Weights of a small contrastive image-text model: batches of 256.
Rows from block 6 of the text encoder of a small contrastive image-text model, named by matrix and row number. Rows with one number belong to one neuron. Each number is 50 + 10 x the weight over its row's rms, rounded and kept within 0 to 99. All counts start at 0.
After each neuron's rows are labels from the 100 texts, of 14848, where the neuron reaches its highest value: "fires on" is the input token at the peak. Only what is clearly more common there than usual is listed. The data: pictures of board games with random positions, seen at a slant.
# fc1: MLP up (text_encoder.blocks.6.mlp.fc1.weight, 384x192), inputs 96-191
# fc2: MLP down (text_encoder.blocks.6.mlp.fc2.weight, 192x384, transposed), outputs 96-191

fc1.18:48 54 47 37 42 56 53 50 69 43 51 53 53 60 57 52 50 48 47 54 32 31 42 41 66 75 28 53 52 45 50 49 64 37 48 41 44 51 36 49 55 44 29 41 51 34 44 47 52 52 43 50 60 47 44 46 41 52 61 42 40 38 59 35 54 64 45 54 49 71 35 46 43 43 48 29 42 59 54 32 45 37 61 37 43 39 51 42 42 24 41 36 49 63 60 58
fc2.18:34 57 53 56 45 55 63 45 64 47 35 36 67 50 47 59 48 52 49 37 36 41 43 49 36 39 66 62 54 58 59 47 43 49 50 41 50 57 44 48 46 45 39 56 48 61 34 50 53 54 38 45 41 41 60 54 51 57 74 36 41 57 49 57 58 47 63 75 59 54 34 49 37 46 50 59 65 57 54 36 44 53 66 62 61 54 54 41 48 55 51 45 49 61 41 72
fires on: "by"

fc1.79:56 56 59 42 39 48 39 64 42 56 57 59 50 43 48 55 52 68 34 38 40 53 46 58 60 55 33 30 39 30 43 53 43 29 58 52 25 79 46 41 53 49 47 43 57 55 63 53 45 49 49 60 52 59 49 54 56 43 39 52 42 45 29 54 53 55 41 33 60 54 47 29 49 50 44 47 36 41 51 55 55 63 46 47 50 36 43 48 50 49 53 50 56 47 50 37
fc2.79:34 58 49 50 46 52 69 49 56 55 41 36 55 54 59 44 54 41 43 45 39 57 57 38 37 38 49 65 55 76 67 31 69 49 47 44 70 28 51 42 45 56 53 33 47 50 42 33 43 54 47 33 54 51 45 52 42 42 68 48 51 54 45 54 68 42 67 62 39 41 55 52 46 60 54 51 80 43 53 53 51 51 41 45 43 70 55 54 54 64 54 59 48 51 52 33
fires on: ":"; "6"

fc1.383:41 38 53 40 52 49 61 49 40 52 42 53 44 37 30 56 39 38 51 35 58 50 49 51 58 52 58 52 33 44 46 36 54 53 55 43 61 60 44 51 54 44 65 59 57 54 59 52 40 52 52 63 49 58 67 49 37 43 45 67 50 30 72 59 45 59 54 60 45 33 50 41 61 68 48 48 46 26 45 72 67 46 43 62 55 47 50 52 37 48 56 58 64 45 49 49
fc2.383:45 48 62 45 50 61 31 55 53 55 47 29 69 55 55 48 56 62 55 57 39 52 25 34 47 47 48 55 66 67 66 56 57 54 30 47 51 39 48 30 50 47 58 32 49 45 65 50 54 38 46 46 68 25 51 57 51 39 55 55 57 52 53 46 43 45 49 51 54 63 46 45 51 58 54 60 65 64 47 68 53 54 56 44 47 46 31 60 47 39 47 35 57 47 50 27
fires on: "11"; "10"

fc1.160:50 62 50 51 50 39 50 34 58 63 53 61 41 53 55 34 56 34 39 60 61 44 30 56 55 57 26 24 59 51 30 61 40 40 43 43 49 50 43 50 59 45 55 35 39 41 45 48 72 32 64 45 55 42 65 39 42 49 52 45 45 58 51 49 41 36 56 56 47 66 58 53 46 46 50 36 36 45 57 42 44 47 48 40 36 45 55 61 44 36 60 48 50 67 55 49
fc2.160:40 55 49 44 46 38 30 35 56 44 37 41 44 49 37 42 57 49 50 45 49 48 55 36 63 59 48 44 51 30 67 32 45 43 54 58 50 49 50 57 31 48 42 35 56 51 44 60 61 47 40 29 60 77 66 43 48 55 56 57 65 44 48 58 66 59 47 61 35 47 35 50 46 61 40 43 55 55 52 40 47 64 54 59 64 53 61 43 64 51 48 74 35 50 40 40
fires on: ","; "6"; "red"

fc1.263:53 44 54 52 35 38 31 60 45 35 51 61 57 51 51 49 48 33 56 58 44 63 39 48 56 55 54 41 43 48 58 53 57 60 59 52 38 71 44 55 55 58 50 42 40 55 52 48 45 65 40 57 57 45 47 54 46 42 46 60 50 39 39 66 43 49 44 43 59 44 49 35 57 45 56 54 46 54 46 61 23 46 28 40 61 38 67 68 54 47 62 74 54 32 57 51
fc2.263:54 50 35 46 62 58 67 46 46 61 53 45 50 63 48 40 61 57 43 49 49 52 56 53 28 44 53 63 53 61 67 50 51 48 46 49 68 37 57 21 48 41 48 62 42 47 45 43 51 43 58 45 30 57 49 52 42 55 51 41 49 62 57 46 53 56 55 67 50 32 59 68 43 58 57 49 52 65 56 49 79 53 75 61 35 67 32 39 47 58 39 39 49 66 45 60
fires on: "5"

fc1.2:65 41 78 46 35 69 56 59 44 55 30 56 67 35 37 33 47 55 45 61 48 39 52 55 55 45 58 44 61 60 48 31 46 48 37 55 57 72 46 73 48 55 68 47 21 55 41 42 25 51 60 42 41 44 60 58 32 40 50 43 54 61 49 50 53 57 66 41 47 54 50 55 47 51 66 46 44 44 56 57 65 46 44 51 56 41 25 44 65 52 49 40 44 75 57 48
fc2.2:60 61 54 38 59 44 42 67 49 59 40 43 52 53 42 46 51 55 48 60 54 56 23 67 56 54 47 58 64 34 56 44 28 57 57 33 58 39 44 21 36 40 42 41 42 35 27 50 37 51 46 48 47 53 49 61 52 53 68 59 63 44 51 45 42 57 60 55 50 41 40 65 53 49 49 50 53 44 40 55 43 45 52 38 58 55 54 41 48 28 37 58 49 49 39 43
fires on: "6"; "black"

fc1.236:67 59 57 39 54 61 44 47 52 33 56 37 58 55 56 52 57 58 43 53 48 55 39 55 61 66 35 35 56 48 52 62 31 41 54 46 44 61 33 62 61 62 63 48 56 32 35 50 40 48 52 55 50 47 52 37 45 57 26 28 41 42 52 53 55 50 43 51 51 56 60 36 41 41 63 55 54 33 56 54 52 64 48 52 50 26 41 63 60 38 38 45 51 57 66 51
fc2.236:51 48 45 57 47 59 47 57 56 53 58 61 25 42 56 55 57 54 61 57 60 34 49 58 52 46 60 26 54 40 56 51 47 45 46 66 40 39 38 34 52 38 43 61 60 39 62 43 47 60 56 43 61 49 45 47 56 46 21 50 53 41 63 48 52 63 52 48 55 31 54 54 48 59 55 46 54 52 56 48 56 67 50 67 58 18 75 57 42 42 65 46 47 27 54 41
fires on: ":"

fc1.72:53 60 56 47 45 49 46 42 64 42 40 63 51 55 53 33 44 59 40 61 51 39 35 50 58 41 34 28 60 49 47 49 37 35 50 49 44 45 37 46 57 55 42 48 43 32 42 46 57 39 46 35 51 52 63 42 45 58 54 27 52 63 47 59 58 44 54 58 63 54 62 46 38 54 52 49 48 56 57 52 55 53 65 28 38 51 62 49 54 47 41 57 42 70 51 55
fc2.72:35 49 57 53 62 44 53 54 32 60 40 44 39 58 46 60 70 66 53 46 45 53 41 39 38 55 52 63 41 46 43 57 55 39 42 38 56 37 51 41 57 64 60 62 60 59 69 40 49 58 56 50 55 70 57 55 64 65 48 46 43 56 34 60 59 53 47 47 34 37 43 58 49 64 36 57 48 59 47 42 61 56 60 70 46 57 54 53 53 57 36 63 55 64 40 43
fires on: "by"; "3"

fc1.310:52 41 39 51 47 63 52 59 53 65 44 57 39 62 45 48 63 65 58 54 52 30 41 49 51 67 50 39 52 43 60 61 39 30 40 59 46 38 47 29 41 33 27 51 46 46 71 59 54 59 51 62 43 62 53 53 67 27 47 44 41 56 49 45 45 76 52 41 65 55 51 52 49 48 63 57 49 55 49 40 59 63 64 46 38 45 50 36 42 50 37 50 53 53 43 43
fc2.310:46 52 63 53 46 39 49 49 46 42 54 49 63 49 54 59 36 40 53 37 46 55 40 52 52 48 60 51 48 57 49 42 63 67 52 48 63 60 56 50 42 65 71 39 57 44 31 58 42 55 58 59 65 34 48 41 45 59 55 72 51 33 48 54 57 33 55 49 39 38 35 52 60 53 36 66 48 44 44 65 32 45 33 64 67 46 50 46 49 46 62 52 53 43 55 61
fires on: "by"; ","; "8"; "9"

fc1.290:46 60 47 41 46 37 41 36 44 50 53 63 64 42 58 65 35 58 49 34 52 54 39 56 69 55 41 52 40 34 51 58 46 35 56 44 39 71 53 37 47 44 47 42 52 49 46 51 47 45 50 66 48 45 63 44 40 66 55 49 33 66 29 57 25 27 42 58 61 59 23 38 61 42 49 55 33 54 53 59 59 45 63 30 31 55 42 43 57 38 44 63 62 64 50 58
fc2.290:44 61 39 43 38 40 28 40 53 54 43 56 60 50 52 61 55 53 33 42 49 43 47 55 68 72 34 49 52 49 43 51 67 55 47 38 39 43 46 39 61 63 41 38 56 45 51 48 45 46 51 49 54 55 72 37 39 61 69 54 36 47 40 68 58 54 55 51 50 39 40 50 41 45 34 56 51 62 62 51 64 47 35 61 61 49 65 42 55 57 52 64 54 69 48 56
fires on: ","; "yellow"; "rack"

fc1.36:39 51 64 37 52 51 56 34 49 69 57 41 51 45 51 57 63 38 51 40 61 66 46 49 43 73 48 54 49 62 53 61 35 44 62 37 48 54 42 52 39 42 47 55 51 46 40 51 39 64 50 60 54 70 39 58 61 60 57 37 43 44 29 46 50 54 39 41 49 50 43 49 46 54 55 38 60 55 50 66 51 52 69 23 59 56 52 49 53 46 46 45 53 45 57 65
fc2.36:42 50 38 35 50 63 49 62 66 39 56 47 42 66 59 54 54 45 47 62 57 43 56 56 55 42 52 50 48 42 22 53 51 66 46 59 54 49 36 47 52 50 64 37 59 52 51 41 53 43 50 41 69 48 47 51 47 46 39 92 55 59 40 53 42 38 60 48 61 52 39 39 45 46 54 55 35 48 58 72 59 57 54 84 64 64 47 46 58 33 55 61 55 64 44 51
fires on: "7"; "6"

fc1.150:79 62 48 45 43 70 54 56 54 65 48 56 68 61 46 59 58 65 54 45 36 55 43 46 55 67 41 56 46 48 40 56 60 49 64 51 29 71 40 49 47 58 54 42 41 48 42 65 48 55 42 59 55 47 40 53 63 53 21 29 34 49 43 53 60 34 48 49 54 74 51 38 59 40 35 63 37 50 44 53 53 54 35 48 45 43 54 48 47 39 53 43 53 51 50 46
fc2.150:71 45 60 53 46 40 58 58 46 37 66 38 54 51 57 59 43 32 61 49 53 73 50 40 37 44 49 47 55 53 62 46 49 74 37 47 69 52 65 57 41 48 61 47 57 42 47 53 36 55 49 57 48 36 41 43 44 50 54 88 64 35 54 50 34 36 39 48 41 47 51 54 46 54 44 48 59 44 24 61 38 50 32 78 60 58 41 60 58 56 50 56 44 31 55 61
fires on: ","; "red"; "stones"; "line"

fc1.153:57 45 52 48 51 42 45 49 49 45 56 66 50 52 49 54 64 52 51 45 59 50 33 68 62 55 43 41 51 47 29 72 42 39 35 48 42 72 49 49 64 45 62 65 57 43 51 30 52 30 55 59 45 52 48 47 55 77 37 28 48 53 51 42 52 42 35 55 56 65 48 56 55 40 48 55 38 48 50 54 60 34 56 38 47 42 67 46 40 37 46 39 61 53 51 48
fc2.153:42 45 67 51 51 62 42 52 55 49 57 41 66 32 53 67 36 40 59 47 58 38 46 60 37 57 50 59 48 42 40 62 45 41 39 46 52 48 32 41 59 44 43 45 29 55 59 33 51 75 49 72 49 19 47 51 65 55 50 49 53 57 54 50 49 64 32 63 59 71 58 57 58 51 43 74 63 51 46 57 61 48 49 57 45 42 50 40 50 54 51 35 49 53 49 63
fires on: ","; ":"; "9"; "yellow"

fc1.171:46 55 56 38 50 49 28 40 67 39 44 52 35 46 59 48 55 55 37 59 37 36 42 44 58 45 37 35 60 40 52 57 49 36 55 53 43 45 37 43 59 51 24 49 48 56 66 46 65 62 48 48 48 59 73 41 41 46 52 42 38 48 37 61 57 63 45 42 62 53 37 32 47 58 60 44 58 63 60 54 43 61 61 31 33 44 58 57 63 47 45 61 45 56 49 41
fc2.171:36 51 45 47 53 45 59 45 54 54 44 58 59 56 42 69 53 54 51 50 51 63 68 37 20 41 69 63 46 53 46 50 53 55 48 43 57 69 49 41 31 48 68 53 58 59 40 62 50 53 44 50 62 40 46 48 58 63 50 66 62 48 56 50 59 39 52 66 43 66 52 61 67 59 48 60 53 52 44 59 50 48 41 54 71 52 46 37 63 66 49 48 48 33 42 60
fires on: "by"; "crosses"

fc1.163:48 55 56 51 51 51 35 50 54 42 49 50 38 43 39 46 70 56 54 43 38 56 30 48 62 57 45 35 50 29 43 57 50 26 50 67 35 56 53 68 42 38 53 63 64 54 57 50 59 32 55 47 54 61 56 50 48 66 44 48 50 45 35 46 50 55 56 41 41 62 38 44 57 55 52 36 31 47 49 51 50 48 53 47 36 29 58 43 54 27 58 47 38 36 40 63
fc2.163:52 42 43 50 46 50 46 60 67 33 40 37 50 61 46 50 57 53 53 58 46 35 47 43 46 42 46 39 42 28 59 38 56 46 55 52 56 47 34 49 52 52 23 65 57 53 51 56 59 57 24 41 60 60 47 57 55 44 60 37 56 46 47 52 74 49 53 50 61 49 46 47 51 50 54 52 64 59 46 26 46 61 65 57 51 28 52 47 34 40 46 45 26 48 49 45
fires on: "5"; "on"; "19"; "16"

fc1.349:28 54 78 32 58 40 33 45 47 43 56 52 45 34 55 51 45 50 54 54 63 54 37 46 51 59 33 44 44 50 40 51 40 36 39 32 50 57 53 49 63 51 43 64 65 52 60 47 67 66 57 64 40 41 59 51 44 75 59 53 57 52 44 49 28 53 39 44 51 67 34 41 51 40 53 44 45 51 56 35 49 40 74 35 32 46 36 51 55 44 44 45 62 65 59 42
fc2.349:51 44 51 53 41 67 64 48 46 60 57 55 55 51 49 47 50 54 60 55 49 64 59 45 38 36 51 59 52 66 72 48 59 61 66 49 53 46 48 32 52 51 47 42 53 56 36 58 43 43 49 56 51 43 56 49 50 45 55 57 45 55 51 55 44 35 58 35 50 33 41 49 45 56 55 60 69 68 54 60 59 52 34 51 78 56 40 56 46 74 63 47 65 46 49 50
fires on: ","; "black"; "yellow"; "6"

fc1.370:48 61 68 52 63 49 38 54 37 27 50 49 51 49 31 42 48 55 53 43 50 58 37 59 65 32 57 42 48 48 45 62 47 23 59 49 46 75 62 55 60 57 63 47 60 55 59 42 49 45 62 41 58 62 52 45 53 70 39 39 41 57 42 46 39 48 49 46 45 59 52 42 68 63 59 56 33 69 52 47 58 45 63 41 42 44 51 58 63 35 48 56 51 55 43 44
fc2.370:50 68 49 61 42 64 51 45 56 55 44 46 58 65 54 57 55 61 48 32 32 44 30 61 66 51 50 45 53 48 67 36 68 57 59 49 32 48 48 32 48 48 40 49 53 52 40 59 43 50 42 47 53 47 68 54 54 39 55 67 25 48 33 69 63 55 57 59 55 57 60 38 60 66 24 47 55 70 56 55 49 63 53 49 56 37 58 38 40 41 48 47 63 66 52 45
fires on: "7"; "black"

fc1.187:40 50 70 60 49 45 31 60 48 36 49 39 52 28 39 51 50 53 44 43 41 52 53 50 42 46 53 47 59 46 46 68 57 66 49 60 58 48 41 55 58 53 73 38 51 36 41 58 39 69 45 61 53 61 36 57 42 65 57 33 40 66 54 44 58 50 56 48 41 40 52 45 55 41 58 55 53 21 55 46 59 57 43 44 44 59 48 61 53 48 39 45 61 56 53 35
fc2.187:50 49 40 42 51 60 54 46 60 35 48 45 48 50 55 52 57 48 55 51 52 45 23 45 32 42 53 47 44 48 76 43 39 61 50 53 41 32 38 30 57 66 45 54 44 51 54 49 48 36 53 42 56 46 53 38 50 63 53 63 62 39 42 63 49 41 57 44 74 58 30 61 43 67 65 50 55 87 48 47 63 58 47 31 38 50 52 52 65 51 68 48 69 53 49 67
fires on: "6"; "7"

fc1.32:45 45 64 48 40 54 41 60 50 48 34 70 46 54 55 52 61 60 48 58 35 39 35 47 67 60 40 47 38 51 42 60 51 32 56 41 37 47 36 58 60 54 40 56 49 45 55 41 56 55 45 46 62 50 49 61 47 57 42 40 29 46 48 53 59 53 53 47 45 69 30 43 61 56 52 34 41 60 44 39 44 39 60 35 44 26 54 54 41 24 42 51 55 52 50 51
fc2.32:48 54 43 57 37 59 38 39 55 35 36 39 59 46 45 42 41 51 48 46 43 33 64 57 53 62 54 52 58 52 68 59 55 56 52 60 58 49 44 39 57 44 24 49 46 54 42 47 43 48 33 59 44 49 64 39 54 32 66 45 47 46 53 46 65 62 62 59 80 65 42 44 46 64 49 52 72 54 52 38 43 52 57 55 54 50 55 41 55 46 49 40 58 53 42 53
fires on: "6"; "7"

fc1.146:39 55 58 59 31 54 39 53 44 43 42 72 62 62 50 58 42 56 55 43 58 52 41 62 57 55 56 60 38 36 39 61 57 47 60 50 38 59 37 60 53 54 49 43 61 55 38 51 43 69 58 67 58 43 57 46 61 73 47 38 38 52 29 62 42 40 56 51 56 68 33 45 69 48 53 50 35 44 53 56 43 43 46 44 41 31 51 37 49 42 52 53 57 37 45 58
fc2.146:49 47 57 44 45 41 57 46 53 46 44 45 60 60 44 38 36 34 62 42 41 65 49 36 43 52 59 71 62 66 54 36 48 55 45 62 51 45 62 48 40 47 47 52 50 49 59 65 45 56 46 59 58 46 47 48 59 45 67 79 68 40 45 43 59 40 38 28 23 42 40 60 49 58 59 42 73 45 36 54 45 52 42 42 66 60 46 60 57 39 61 59 37 30 60 34
fires on: ","; "an"; "upright"

fc1.192:50 66 56 59 46 52 50 42 43 38 43 63 52 53 48 53 45 41 50 43 43 45 18 45 80 40 39 51 62 53 55 74 37 45 60 46 38 66 37 70 45 49 52 67 64 44 36 53 51 59 38 64 51 49 58 45 47 62 53 62 40 49 48 60 44 42 56 63 56 72 48 41 52 52 59 51 46 24 62 50 52 45 54 51 45 37 45 47 52 35 42 29 52 55 40 64
fc2.192:52 48 52 54 48 40 55 48 47 54 59 58 60 40 50 70 50 41 41 53 56 46 70 53 46 62 45 52 54 69 41 46 59 74 46 53 52 50 47 43 55 58 54 40 57 49 44 54 44 64 46 62 57 47 52 41 47 47 56 58 41 49 49 69 57 39 45 49 48 42 28 37 26 52 48 54 61 37 58 62 44 42 34 37 63 45 49 55 43 56 59 55 55 42 64 53
fires on: "6"; "7"; "8"

fc1.343:60 45 75 52 55 50 48 62 18 60 52 49 45 41 43 62 49 56 44 46 64 40 48 45 56 47 66 42 39 52 44 46 47 52 43 46 64 53 40 46 48 45 54 45 35 55 49 22 40 59 38 62 35 39 41 40 47 69 58 47 42 42 43 68 45 60 62 39 49 54 48 39 51 55 58 35 56 60 50 48 37 51 58 44 48 65 59 53 55 46 54 35 64 57 50 46
fc2.343:47 49 47 50 57 46 37 41 53 33 57 48 58 64 40 56 48 70 53 52 60 36 44 53 45 29 31 54 54 49 65 49 45 53 47 61 47 32 45 53 57 55 43 52 54 57 52 67 25 54 52 49 62 46 49 54 40 38 44 53 42 61 24 58 54 31 54 37 48 69 46 60 55 44 44 37 43 55 31 64 49 60 43 49 56 54 60 52 67 37 54 42 46 76 52 62
fires on: "8"; ":"

fc1.22:55 46 61 35 53 44 32 50 46 56 61 77 43 43 53 52 43 50 52 44 49 53 39 45 57 37 49 36 62 28 55 56 48 28 41 61 33 65 57 65 49 42 49 67 50 44 58 34 40 54 52 52 39 65 54 47 44 58 41 37 49 58 49 36 43 58 35 44 62 64 36 48 62 36 54 37 50 44 47 52 68 57 47 39 42 40 49 55 56 27 39 58 37 51 51 46
fc2.22:51 56 48 38 60 48 45 35 55 55 50 46 33 37 46 64 47 49 47 38 56 46 50 52 56 55 49 40 65 58 61 58 50 55 47 58 56 32 62 31 57 35 58 44 53 45 63 38 51 48 55 51 41 61 66 42 49 40 48 63 59 46 50 36 46 72 45 31 47 28 57 51 51 37 68 62 87 68 48 59 57 61 48 58 55 58 46 48 53 67 60 57 54 38 54 34
fires on: "8"; "6"; "black"

fc1.281:41 64 47 57 38 68 35 58 55 42 38 66 60 58 44 58 49 57 40 54 43 47 49 46 49 64 40 54 42 43 31 43 63 44 47 39 24 55 39 52 54 44 58 58 48 52 42 39 47 52 52 37 55 55 58 59 49 62 39 42 36 57 41 51 60 42 60 53 52 57 47 54 71 53 40 46 47 36 58 48 45 52 43 51 45 38 81 42 47 46 53 30 45 44 40 42
fc2.281:54 50 63 41 38 52 60 48 36 63 54 36 52 58 67 62 49 45 47 63 39 56 42 49 49 45 43 62 54 58 55 47 46 57 47 38 72 61 34 43 56 55 31 42 47 46 44 53 36 43 42 71 60 34 41 54 42 35 42 61 43 31 55 57 46 53 53 48 39 54 54 38 31 27 50 60 55 21 35 48 49 35 37 42 46 45 21 61 41 52 48 45 57 54 57 71
fires on: "11"; ":"; "10"; "7"

fc1.156:68 51 51 45 42 58 38 46 48 32 58 41 48 56 60 65 72 53 47 50 47 48 37 62 54 57 33 33 50 46 63 61 39 40 59 51 47 69 24 61 54 53 63 55 56 33 38 42 37 49 51 50 46 52 57 33 45 53 27 31 36 30 45 53 55 60 53 50 47 59 59 32 40 43 72 49 47 28 52 52 45 51 43 48 44 23 35 58 52 37 38 54 57 68 58 55
fc2.156:51 43 48 53 58 46 36 55 49 52 55 63 26 45 44 53 57 50 64 53 54 27 54 58 62 41 67 29 53 39 44 49 34 47 52 65 58 42 56 47 60 50 62 65 59 43 62 32 46 61 53 51 58 65 54 52 57 50 25 49 57 47 59 43 54 56 45 46 46 33 45 52 50 49 49 43 57 48 51 50 51 54 48 59 60 30 65 61 42 55 61 55 51 26 48 44
fires on: "8"; ":"

fc1.271:50 63 83 52 53 41 44 62 27 40 35 40 47 47 29 58 58 42 49 51 52 41 44 43 55 29 53 56 55 50 36 34 73 55 57 44 52 58 55 59 47 46 66 69 53 43 60 58 74 43 50 70 56 35 43 60 52 39 40 49 53 60 63 56 42 58 46 32 59 51 41 53 31 54 71 65 43 36 55 65 56 58 48 57 45 58 58 34 54 45 64 49 65 53 48 34
fc2.271:50 53 26 29 54 62 69 67 48 43 51 66 53 47 37 47 50 36 55 36 49 52 27 69 34 38 60 47 52 47 60 49 48 59 40 50 44 47 47 36 45 44 43 41 46 61 55 54 38 64 57 35 57 45 54 38 53 57 59 52 48 42 49 75 61 44 35 55 53 62 74 46 46 39 50 41 53 40 49 48 61 49 57 56 49 58 61 70 46 53 50 58 48 46 46 62
fires on: "8"; "6"; "7"; "5"

fc1.43:49 49 73 63 40 35 44 53 49 32 43 67 44 61 52 57 57 53 48 57 41 38 34 51 60 52 24 52 35 47 60 64 64 41 62 41 42 41 30 50 65 62 38 45 62 45 43 41 49 56 39 44 64 38 58 60 48 31 45 52 29 45 51 55 56 56 46 59 64 72 33 37 49 55 55 43 53 51 52 31 44 49 61 28 50 38 60 60 38 35 43 49 52 51 55 54
fc2.43:39 68 51 59 60 56 50 28 55 54 44 46 52 45 41 41 32 58 38 29 52 44 48 61 62 41 42 40 59 47 59 55 60 52 61 40 45 58 55 48 47 61 42 43 45 57 39 54 52 42 51 52 39 43 71 39 46 57 73 41 35 65 38 69 68 46 63 60 65 56 55 46 47 60 58 62 63 55 61 54 59 50 50 57 46 56 49 38 51 62 51 33 46 61 40 49
fires on: "by"

fc1.105:57 60 39 47 45 55 38 57 47 35 47 62 53 54 42 42 65 78 48 47 34 54 47 52 60 39 54 46 57 46 51 47 56 35 56 53 37 54 50 63 53 55 55 49 60 48 62 35 47 35 47 42 32 52 41 46 43 48 25 43 37 51 39 51 59 37 51 39 41 60 46 52 58 65 49 29 52 48 51 52 41 53 40 43 43 42 46 55 53 37 48 58 40 41 55 39
fc2.105:58 63 37 40 48 54 47 41 64 45 51 31 58 59 56 47 53 58 36 47 40 46 44 61 64 47 37 26 51 54 77 26 64 43 53 40 44 40 63 42 44 51 39 48 51 42 41 64 44 33 42 54 34 50 56 30 41 38 55 39 44 49 41 55 59 56 47 65 61 57 46 54 44 47 40 55 45 60 73 66 55 69 52 58 53 53 70 41 61 55 57 54 37 53 60 74
fires on: "6"; "5"; "black"

fc1.326:53 52 57 43 46 43 38 56 53 50 51 55 56 40 59 64 47 37 50 60 62 49 40 46 56 43 43 25 43 37 58 62 34 51 70 54 45 54 49 54 56 62 66 61 53 48 55 55 55 64 42 66 54 58 60 47 60 49 44 33 51 66 43 67 49 52 42 55 78 49 46 19 63 31 57 57 55 47 53 51 41 61 37 48 59 50 65 71 55 49 52 61 45 49 50 28
fc2.326:52 53 50 45 55 59 59 44 56 50 50 33 50 61 43 37 60 44 48 47 44 53 56 53 40 56 57 62 51 58 49 47 61 39 53 47 57 28 51 37 35 38 52 39 46 49 46 47 45 47 59 42 59 35 45 49 44 52 54 81 45 33 55 45 53 50 50 47 14 41 59 76 35 70 51 42 42 73 51 51 69 45 56 63 33 59 43 32 56 52 45 58 41 48 43 70
fires on: "6"; "white"; ":"

fc1.118:49 61 34 40 57 40 65 40 58 52 46 57 39 54 52 41 63 60 32 52 42 52 40 56 65 69 25 48 39 49 37 68 56 43 46 37 49 44 49 58 48 55 52 38 66 43 46 55 59 21 57 40 54 65 59 44 57 64 58 27 38 42 43 49 47 45 55 47 38 50 46 41 47 49 49 27 36 40 57 30 51 36 65 40 37 49 52 63 44 46 48 54 52 63 53 47
fc2.118:47 67 60 49 50 63 60 30 66 48 43 28 32 38 43 25 58 51 49 52 38 66 53 50 57 38 63 42 53 39 65 40 40 52 59 55 54 45 55 50 32 40 43 43 51 66 34 73 61 50 61 39 52 53 62 45 56 39 65 49 60 56 52 44 39 32 64 45 48 46 31 40 45 56 56 51 51 55 58 51 48 56 58 53 50 51 53 56 62 58 56 47 39 50 38 59
fires on: "by"; "grid"

fc1.123:52 65 57 46 60 36 41 59 22 54 39 65 59 50 52 48 44 44 52 58 56 57 50 62 41 48 54 42 48 51 29 54 44 50 58 46 51 41 61 50 61 45 61 57 57 35 67 55 45 46 48 55 48 43 53 45 43 72 59 59 61 64 43 47 45 31 59 54 65 46 32 40 50 26 36 38 52 47 51 55 24 64 46 38 50 57 50 44 46 42 35 42 50 47 52 47
fc2.123:36 52 24 50 55 49 52 48 61 47 64 48 47 56 41 61 54 36 44 60 45 55 28 53 47 37 55 62 59 60 75 41 36 56 49 46 36 46 44 33 45 64 53 47 29 50 50 44 48 43 48 47 55 56 56 51 60 29 42 59 45 25 60 51 54 44 35 54 44 44 81 43 56 62 68 50 60 54 53 61 60 53 47 62 51 51 55 54 46 33 60 54 52 42 44 68
fires on: "5"; "27"; "26"; "25"

fc1.270:47 52 44 43 54 48 57 52 51 52 46 58 52 51 65 46 47 45 50 53 27 63 29 37 55 46 36 51 49 48 49 48 58 43 49 46 41 46 60 76 54 53 42 52 42 51 66 59 49 34 45 46 41 51 48 49 47 35 56 43 54 43 41 43 56 55 42 39 52 73 66 34 53 41 43 31 47 32 44 41 39 58 51 48 58 58 52 68 54 36 38 42 41 64 56 50
fc2.270:41 44 35 63 43 54 43 60 60 40 36 39 54 52 40 64 40 46 61 54 39 46 49 43 63 69 52 48 42 51 60 53 61 64 57 40 26 43 43 49 62 66 40 51 66 62 63 56 39 57 32 43 54 54 44 57 54 44 57 54 44 42 36 61 67 47 56 67 53 50 57 43 72 62 59 61 64 53 44 49 40 44 51 61 67 46 68 38 44 41 62 42 33 49 45 58
fires on: "5"; "on"; "grid"

fc1.77:45 51 64 34 34 53 41 53 53 50 52 59 61 48 46 63 40 68 46 44 49 58 50 50 54 56 43 45 44 28 30 58 20 46 63 50 32 81 34 57 51 46 45 61 62 51 46 52 46 51 40 62 72 42 49 40 49 67 51 51 42 48 28 61 52 58 45 58 57 59 63 38 54 54 41 63 33 57 45 59 41 37 53 41 49 41 46 41 59 37 43 57 51 49 49 70
fc2.77:65 63 36 45 48 58 48 52 54 57 54 54 59 57 53 50 55 52 43 42 48 48 60 49 47 63 59 33 59 55 69 32 69 55 51 52 43 24 55 40 55 56 58 46 55 51 42 61 41 48 46 39 39 52 55 36 41 28 44 64 40 51 52 51 69 43 47 56 64 44 45 54 57 52 46 49 64 55 61 68 46 67 31 71 73 52 71 51 62 62 57 50 42 34 57 31
fires on: "8"